Weights of a small segmentation model.
Model: 7.2M parameters, norm layernorm, activation silu, moe expert_choice, num experts 16.
Training: soap at rate 0.0017, 6400 steps, batches of 128, held-out accuracy 93%.
Data: 203450 training examples, 4.0 epochs.
Rows from block 2 of a small segmentation model, named by matrix and row number. Rows with one number belong to one neuron. Each number is 500 + 25 x the weight over its row's rms, rounded and kept within 0 to 999. All counts start at 0. Numbers have three digits each.
After each neuron's rows are labels from the 100 images, of 14976, where the neuron reaches its highest value: "patch colour" is the nearest of a few named colours to the mean colour under the peak. Only what is clearly more common there than usual is listed. The data: drawn small creatures on textured ground.
# fc1: MLP up (model.blocks.2.mlp.fc1.weight, 192x64), inputs 0-63
# fc2: MLP down (model.blocks.2.mlp.fc2.weight, 64x192, transposed), outputs 0-63

fc1.117:515521483505513540506469474478504499493448484498519473500521515501479503508457493505491505502500519506460500515503501496483505501457530467563503501492481480466560438518470477563489540484495490
fc2.117:464544516486490511480492495511496454512494519464473497496492481498524474497470515470497460560509523516507478499561447507508543515526525527476535471506520499529483543540493476488507476487489516
patch colour: green

fc1.77:476542472515460503513496555494497511500480493486460499548480503514499540557471511505523474528481494515504475505540492541508504520474541448507498521491481481502473529466495452516504496487540496
fc2.77:493510482506514547504527503536508499500496501526489482474538499464501503448489488467493509493496482532491502469534466508552481469493521485519469518512476479467480491467438480472528536443526512
patch colour: orange

fc1.104:483540512512509522531471486497478471529539481544534471532472509510487525512490465518520466493531499554486491494513482523528509527491535475526503513541533474494475503537502472501443495474464508
fc2.104:483514490542559491480523477491544492521506495490484521489508447517516505507478472502493455499496507499478527509515545524521546545498520496477549479503525510521525502551531524533539520527499512
patch colour: green

fc1.32:486505504483505503484489530488548466533504507489508526481533489486469519496481469471518510492556508483477445524519548506509524504558489510492458514487545522470494494480472554505533500532507514
fc2.32:515501536542514487518450500484498506473481472511498496519520548502488488501527489566498493524499459492557517496498475469502458521466512522523513515507453464532545470480503513494503527476498471
patch colour: grey

fc1.63:474503536446538508461502520512505469503495483524520482467489499490496469547516488476504493444518529510492515492514515540500499486506513500535517468458537507491532451494498461511459543459486502
fc2.63:490550465532512474485507442450496471488498514467510518516474491522493502469499537492460500519504525492462510531495474483506497504491442520499531549495529526502518510466507506464511467464474521
patch colour: green

fc1.40:460552508552493481510540459501529505461514524474513458532471494534492496501535516529485513510484474484550514524534483468490502514493503474494461474504485458463505497474474471483476507499483520
fc2.40:479467515498507522477475542494527483505526460481480507563518497487446504520456506539528518522486474509490473499473547510479509495491474495476523475507517491520526500520521518547519480475539456
patch colour: black

fc1.49:509497486478467494491536532506483494459495494503490503493511512506475522512547511487492504475498510435542490533451531480539475486522509471454519516523535522486479460498493455485521474480540465
fc2.49:533513465474536483522497467485503505518503477534470527542497523458501480484487480465540493456474460483536520497501486518480531473476472499485488483490560494479515512503487533495492531527556494
patch colour: pink

fc1.54:498498516577502484494493468529462489533533477510506481497513530539459505459523548511513507503519479483480488520505481534521497467531498524459510503475503482543510517501532512488447537522500508
fc2.54:444457517485466495442488492495528483483503509445522480494486480523510477505491530522466482544529490491521511456490530454482499514466502489519500522507504524464514476523491496508483445477531502
patch colour: brown; grey

fc1.187:487523513519521487484461515508482477529524460488552478481474516510520503509547503484479465499509509522520469535521496522495515545485525449468491486490490525503482523475468488461452555487520475
fc2.187:488521507499513518526503463496534511508498521507476500541464505519529452483485455520538488459510487487497525476482486480496453497515476561540481504495532457507541485494462494510525487503530452
patch colour: brown

fc1.167:476526533524516516501514499471493541476482469501505466555474531517508510463532505531510485518523480504491531494477518510567509485507464501480529534520496528500507518469529477462445496488513462
fc2.167:509517538490499443468490522524567461524487504465502499494530505523540509510517465500498491484499523512520520461525490485522523514518484492482517513517506455540563499550495516489492503522510462
patch colour: green

fc1.159:536541467524468527560525549522481468459513496471501507517508524481521525471516485502493505444542509491507536518456465527529508492489510491518528492515473492493517490486471483496494473471472482
fc2.159:516500491466536508456460481481449486530462455523508489483469541499543473521457489495507507520490515530523481476513472530477480480490476513503519544511529501536475472488487489474515540481492523
patch colour: green

fc1.180:487493522440545511502537497531501523493482507502467511457508495484460509495512485473504461485490488478493496565498519488500466481496527533521537551423512523507490501483494520485477504496527509
fc2.180:493485462481512494504527480466484458509498461530469474489494496485470476459507500475516515454491493486542490454493512541450526504491506496532569516479531508515468499515518508481526495480455499
patch colour: grey

fc1.6:501533533468510515524456500483536478526483480507478488512466483491510492493503525462496509541498476520517474546505490484521520525512502553501525474434457506506485493501523544469480511544472473
fc2.6:485450481533493503479530502478464521531448491479514479453514475518484501489530533529497507509532508500519495490521524533525534504471497529533460463474526458509514473508520513471458499471477475
patch colour: green

fc1.57:500530444506491529505519504493512463490545505489530481509462490531514517454474513540472536486473492468529490531499490493456528546482540481501482487502511491490489495495502474463566522487520484
fc2.57:532515495513516509540524545495470488502466530510476484500515535465499475478525485480513532487512497547494511505468537510511447523501504508512468499466457460510484529504469465475446487520539512
patch colour: orange

fc1.52:467533507525496489496516521526518520505504502493492515537441487500536522526480498534545540495545479507531477464466465552494525512529494469470479533486526465513531531485492507479517482481522497
fc2.52:494504510493517528487487525534513467494481526506513477504524522489428500465534474472495514479495523505523507494499440515502480475506496492540532464481463523475480513503511439508516543543533488
patch colour: pink

fc1.153:498524503460507524480528506467522486423528526500503474513521542527532513516478489473456512436504549463494520480491509515537484475485481494522481518479523493500508458512523475500504508509523499
fc2.153:479530466484495503503486533475446507553526507501512521503486526499490504477514521475541530480488543489501467528536498546520535493486500504449499516502546550536461485507524527525509520499513509
patch colour: brown; green

fc1.189:501554519494465469508468544501507467487493518480512454502462499512509479464515454503492469461537519514515521453499484525529521505445509494520468505526488514547498486475502481469480476475505483
fc2.189:470504495472507526451497501533476486485475504526504522492477501502510489475530467502500499487515467487462525535469457469494485516532436496472509519473501464441535518502482469490472483511494449
patch colour: brown; green

fc1.99:474490514506535494485529507508505506459528482547510502486544461486512529508483487477462496527507491502473511520532471440461515476509506506505514499470514493467468521574471516504539515459518501
fc2.99:468517541475469454511428510507501511500478485485518465543486490523492486495467440487499489457495519494462499468493503496537499509473493473485519485488490504543526486480502534503492448483470481
patch colour: black

fc1.108:542500481455543500508513509535535496515495540518489483521520496520516474482468493526515489479505487461478466490513507467497519508540482523513544522474488450466553469520494491531489500468451514
fc2.108:497527518498500520489552470491446491534485451504486473520506508495494495496508520523484451512551486559499517472491520510512523507481523498487532501478521509485450507538476495471537491475454531
patch colour: green

fc1.55:485458460461506533454488495533531509458533507506504510482498536484470501497518511514510539479510478476523514479524485496473497502502533470457528504489549552535491510482481472505490477478551478
fc2.55:529539491523509458488546534534510443476499472537504531525517504498479506511509508451479511532496478510512511480472510524537505492534525533486544488505469503518518473482509475490530527529536538
patch colour: pink

fc1.171:543495529500501479466476527508479509463509467509506508504492480482544522475495500527495502475503445549467502495448481483498495486521513455488473488527465485540515450502545491516494501515464540
fc2.171:442509482569517500492507490522521507488514530508502518478458481552494526493508491532464504462523541518495514517462532487530495542473485500493507462470489494481521531495466535511481470516484480
patch colour: grey; green

fc1.37:492535490519476511522503502530509480542456501487505506490465516538543535469504453496521502481475511510507559528462483532529461454484509529512515528476510531509519469479467475526518484519503497
fc2.37:529519543448537506505520486474463474515516486544493532517504523484512453503521544462481504489556518529502458502487512491470531547478485543503473500505493497510481501524512485498506530460492500
patch colour: green

fc1.98:475495496531535478477508529457522497459485498500531496476497495522482516462561461508523484495528479514474540540501488501554511497531521490484488499527508506497525438484504539534470482508518479
fc2.98:471502511494491456493514536515567538509522531510472519524481484533534467522459506510481463505477475535496479465515465479482535498468482517467538498480478483484498532526520492519469489478510475
patch colour: green

fc1.146:482535483510503463536562449497479498491502565473478509516482506523503531529447504517521532508494474496499522460507478498521512474512470470475492523507490459531477476487491511487546487516476512
fc2.146:523484504486523527514509518539523501492512476496508501494516495457500552466544529509486501482552522563531494489471453509543491549491518483502488500487542515490494509472465508512511479513533455
patch colour: grey

fc1.166:488529527542491483474523478520518469493534527484529522458452515517500525471529478525517482454477462495504492505491461524494501478539487468468485538553505511500497498513466475510477527500475538
fc2.166:477505512467533520511489520521493501547488487516487480545551468515446445509506519490467507509530507508538550466500542491515497533480500514488493474496471516497490470480506476483460489476486453
patch colour: brown

fc1.27:509507533531500462529456522507538524550466480494466539494481512529525497549516463526512461564517474516511470516499512519472472506476479478518506502476515513531485523490476499523500525521481488
fc2.27:510504503511488566487532535523514492475530496475523478525462516461520515470518528486513528450507501470557527499491521519505507503480537505530477521526519458524518466530509534485519490475531506
patch colour: brown

fc1.92:489511500458469525463495558478501538477532477482513472511525517519508494518497468477474496475511576471513499524491506525528489496492508456528524519494502505531527474493492509446498546499531502
fc2.92:511525486474496533466490500514504503475452499503522508500430534470490529511531507518507492438507488482489497516489499513484533468514463522464486545496495468486538498459527462529483482480504461
patch colour: green

fc1.183:486506531516510518516533459487525480529489528499552476515492515565494503497473515510461485553486482502541499491558538509486526518509521523494501540524519502484487540480495520508462526468478501
fc2.183:492528465472515487468501548472511468496490527527464540500527466480514514530503464534489500494489476474517509528499480542535484486455507495459538479492482497460506472528550505503518506545508518
patch colour: green

fc1.33:455543474490498513469513532508542496472516521482536496493517531496436455522493496460487534488505519481466494516509517523473471479503480522481529477480550483446503515493488472505517523493502469
fc2.33:534483512578504504452480512542487501493472489526511480513506508534491518521447486478490438510514524501529469503479488473496516509460507482450497526498455498522496504527475528492490483508496469
patch colour: black